Rows from block 7 of a small multi-label audio tagger, named by matrix and row number. Rows with one number within an expert belong to one neuron, the router's apart. Each number is 128 + 24 x the weight over its row's rms, rounded and kept within 0 to 255. All counts start at 0. Numbers have three digits each.
Before each expert's rows are labels from the 100 clips, of 14976, where the router gives the expert most weight on average: "peak on" is the class under the peak; "strongest on" is what is common among them. Only what is clearly more common there than usual is listed. The data: single English command words and digits, spoken by a formant synthesiser in many voices. In brackets: how many of the 100.
# router: slot weights (model.blocks.7.mlp.router.weight, 64x192, trained with AdamW), inputs 48-95
# up: expert up (model.blocks.7.mlp.up, 32x96x192), inputs 48-95
# down: expert down (model.blocks.7.mlp.down, 32x192x96, transposed), outputs 48-95

# expert 18
peak on: /z/ (86)
strongest on: reverberation (99); /z/ (89); word: close (44); word: pause (41)
router.36:128149116118143146084156112141134134089102111167086115126084132135103170121153113132115149118106066113104105160101154174158107177138090085145148
router.37:127114103161127121154123141128118117110118128168080113115152093109151108110145165163136126080132117130133182135114137116135135144160125152112101
up.0:149093118120113086114173116105132119103128120173122112148099154156147180124146109123104144120140123159129113134093114119184097106149110169118138
down.0:110131074129142148137132127145137160117103120109131129155137134119123114123075120128102104106121120130102134155114163153155108086144119160105102
up.1:107100076134122107121130147112132100135137105103094133110136109132122120136142154089112131085140108151108135110116133128115096115172160119145107
down.1:135111155172137156130096106156139097126108175102132135102140110123143124137142110119133158128116137146100122079125126149126120128143100179146121
up.2:154118152101146128179146084106109117129123092125121113172132099120128103110107115116136128145120136102134093149148179163097139148147150097135113
down.2:131112135086158156177157136127196114146124158159132089104137153119128124116129110106099135160150121112167145115102138124124117123116119121083149
up.3:105158104103111112091112130137119109171098127103095133139103140147103108098133130110181134138151113146126086092122182123158138113205129126105096
down.3:152087165139168136128092139122137147152143139108118112133136118155098073073140089121110138132174105124148117127144104112110115156122105125138164
up.4:155147151142142135130100115122118116147124092119117118153089134081113130114120125116138148116152113105086107135116081103123090132151166116164110
down.4:104112147111114096152102135098143149135105140138158167113108149103147124163138094130145136131103160127112142121125123139156149086109110163107130

# expert 24
peak on: /t/ (28)
strongest on: /t/ (94); reverberation (80); /p/ (57); /i/ (39)
router.48:140097110123108159182116148144084112125139160085115126109135114156096145145151154148159096141090121144156093143125152108132111166166139130136101
router.49:101112116160152112109109121149135121084148111127116103115107166153131107108091136101146152130120132141131136119106133190119148093121124145115090
up.0:139149089125107134112129167145106123115091145117103119145129152159165160084130126152139091122142154147122080152132146163124128147179133173120097
down.0:184099153132097113129131110093135135134153090143139150128116137091117115122145113115163134109105112141149121128112128098148126148123088097115099
up.1:152100118103136100152121158119174093140125132099139113123126097119156075114135140166160066144131142143138121136117175120115116150142110147147094
down.1:113132122151122141126103100081141127145120157112135123124140147122151161111101146103107172155133117118134125109097151113101130126124158130073150
up.2:150127105127087113169138095153094136133106171130135117128115149094162133109148125158108115130130100134126122107134153143090129101180151181105109
down.2:124102124158122128137092085107127133135106127113157137084122076115070125129117149143088138165132166137096106122101126143112114182136105132150139
up.3:135173108122118174124131161086137123129152123141088060124154109101151108130134133111120143138133141118122176133101092130196095107166113145098140
down.3:142115135075121142143165113127147145146123112162107128103122157111108081146180131130128114079111116122129160129135169153114134125123084135147103
up.4:139135157088116148133100130099112083120129110131119125135084124145173110129167125102124170127126113120102115137116102143142089134153129111142130
down.4:159106159077139128114150116098107110141107137126082159125144165111153100127136067154101122155111134116102113121171163125173121083119117147123064

# expert 17
peak on: silence (98)
strongest on: pink noise (60); /p/ (45); /ʌ/ (39); thin (high-pass) (39)
router.34:140120107086137113116129105102128130122100118104096166151123123139132120160123109111115129165142156110119111100114121139094137078083123101094120
router.35:106104115102111141119129117130109130144122119122067162159115151146104122125088153145163169111099101113114146141161140133136145083130127134113089
up.0:177118091171130151144126129140134142105142176126112179112115123098121127096100118117114075110145128123124126112127134160117101108108120109096114
down.0:130129083156147122135132157145171102092166114123116146131120134138138109126167165156117115135114184112199140129091165136140137133131144159151105
up.1:171140152118146137131121151117146128157128079150110108132171131115147142102142138159137114130139143105153190126143097103137183114176162123098134
down.1:096141137120093122138146112150099161124145092151124100129118111112196109119129146083108123114137139144108096101116126137124143147159150152191124
up.2:116146159127127126156137107111150078122166158142077100135104162114144155148123146121125159174150117138166161099106127143103150152156146134146115
down.2:145109095137117159105138099126107105164160110104152135144089078126113153133151162127156178150166151133130157139104116120153129139175107145140129
up.3:121137127120124117168108148116152106115143148123094124099167123132172119163123155133128178144150137128151143115111126095129138110175114144118136
down.3:119167102109132140148079098126115130118130131093094103111078127132164091121118120137088147144162123110137119120090184122170080154133126156099125
up.4:080119140123156138120140092132182138135137136115104137084122101146121109127120122158115162130144127114126122128117157081139133133105147085156133
down.4:141130104112113122128087111142104122140136109113117105120114103126103121154163158107102158100131134133088140140146088148067104148122138107109088

# expert 29
peak on: /w/ (45); /z/ (38)
strongest on: /w/ (46); /z/ (45); /ʌ/ (41); word: one (39)
router.58:091140102105107132140133135142110107137136132151108109133145118115144106106108151135137162102098085106126164135126096170110157100104136153130126
router.59:127146158112163109131134154161155116087108141125115140117113143129137175124103110204101121151188148151122141139141157104150150117104110177087136
up.0:133103127129152132135140123154076142114130139098124170151125138123085085167094113096166170125142140105115103139156117166132104146177112110104087
down.0:140169135094129140118124145142119072143138139122130153123085137139146136096123189151092096149089164117160092135101179136166153123094129125172126
up.1:099109143145099134163138121116105166187142109138111118103162187106161151115147104135110127117126144109070153144138126112151111139139112125071136
down.1:130140138141141116106102106145144113123120136145185149136137166138156103086146164131142105108093154163136184093083144116126170188114101111163103
up.2:123132128134112122103117086144131127145118138103111095153114150081134148144113097135130102165109146140118147118140102109104142119130156102164091
down.2:165131105089096128149122124150121173163170105125141158129184133119092097133117088125147125145105116133109099133147130157141129100166141159118147
up.3:129089134105103169105077143145155127111110093119142093120134124106126154145142141094122128133136103139127123155114145141144154106152129118123110
down.3:109165133133163152117142136103153092118129143127081129152133126106145091112143145134185105180127119066121105151099131149087104114149135135124116
up.4:104179103202162115063146137127115119114115128124137126128142121164132140111117146096127151140103119118117139141126065118134134135105114154119145
down.4:171146131155108099121133121138108138130108110119089132138105140121144158123130126162097084128130118117139135130108087085136157085127096142131127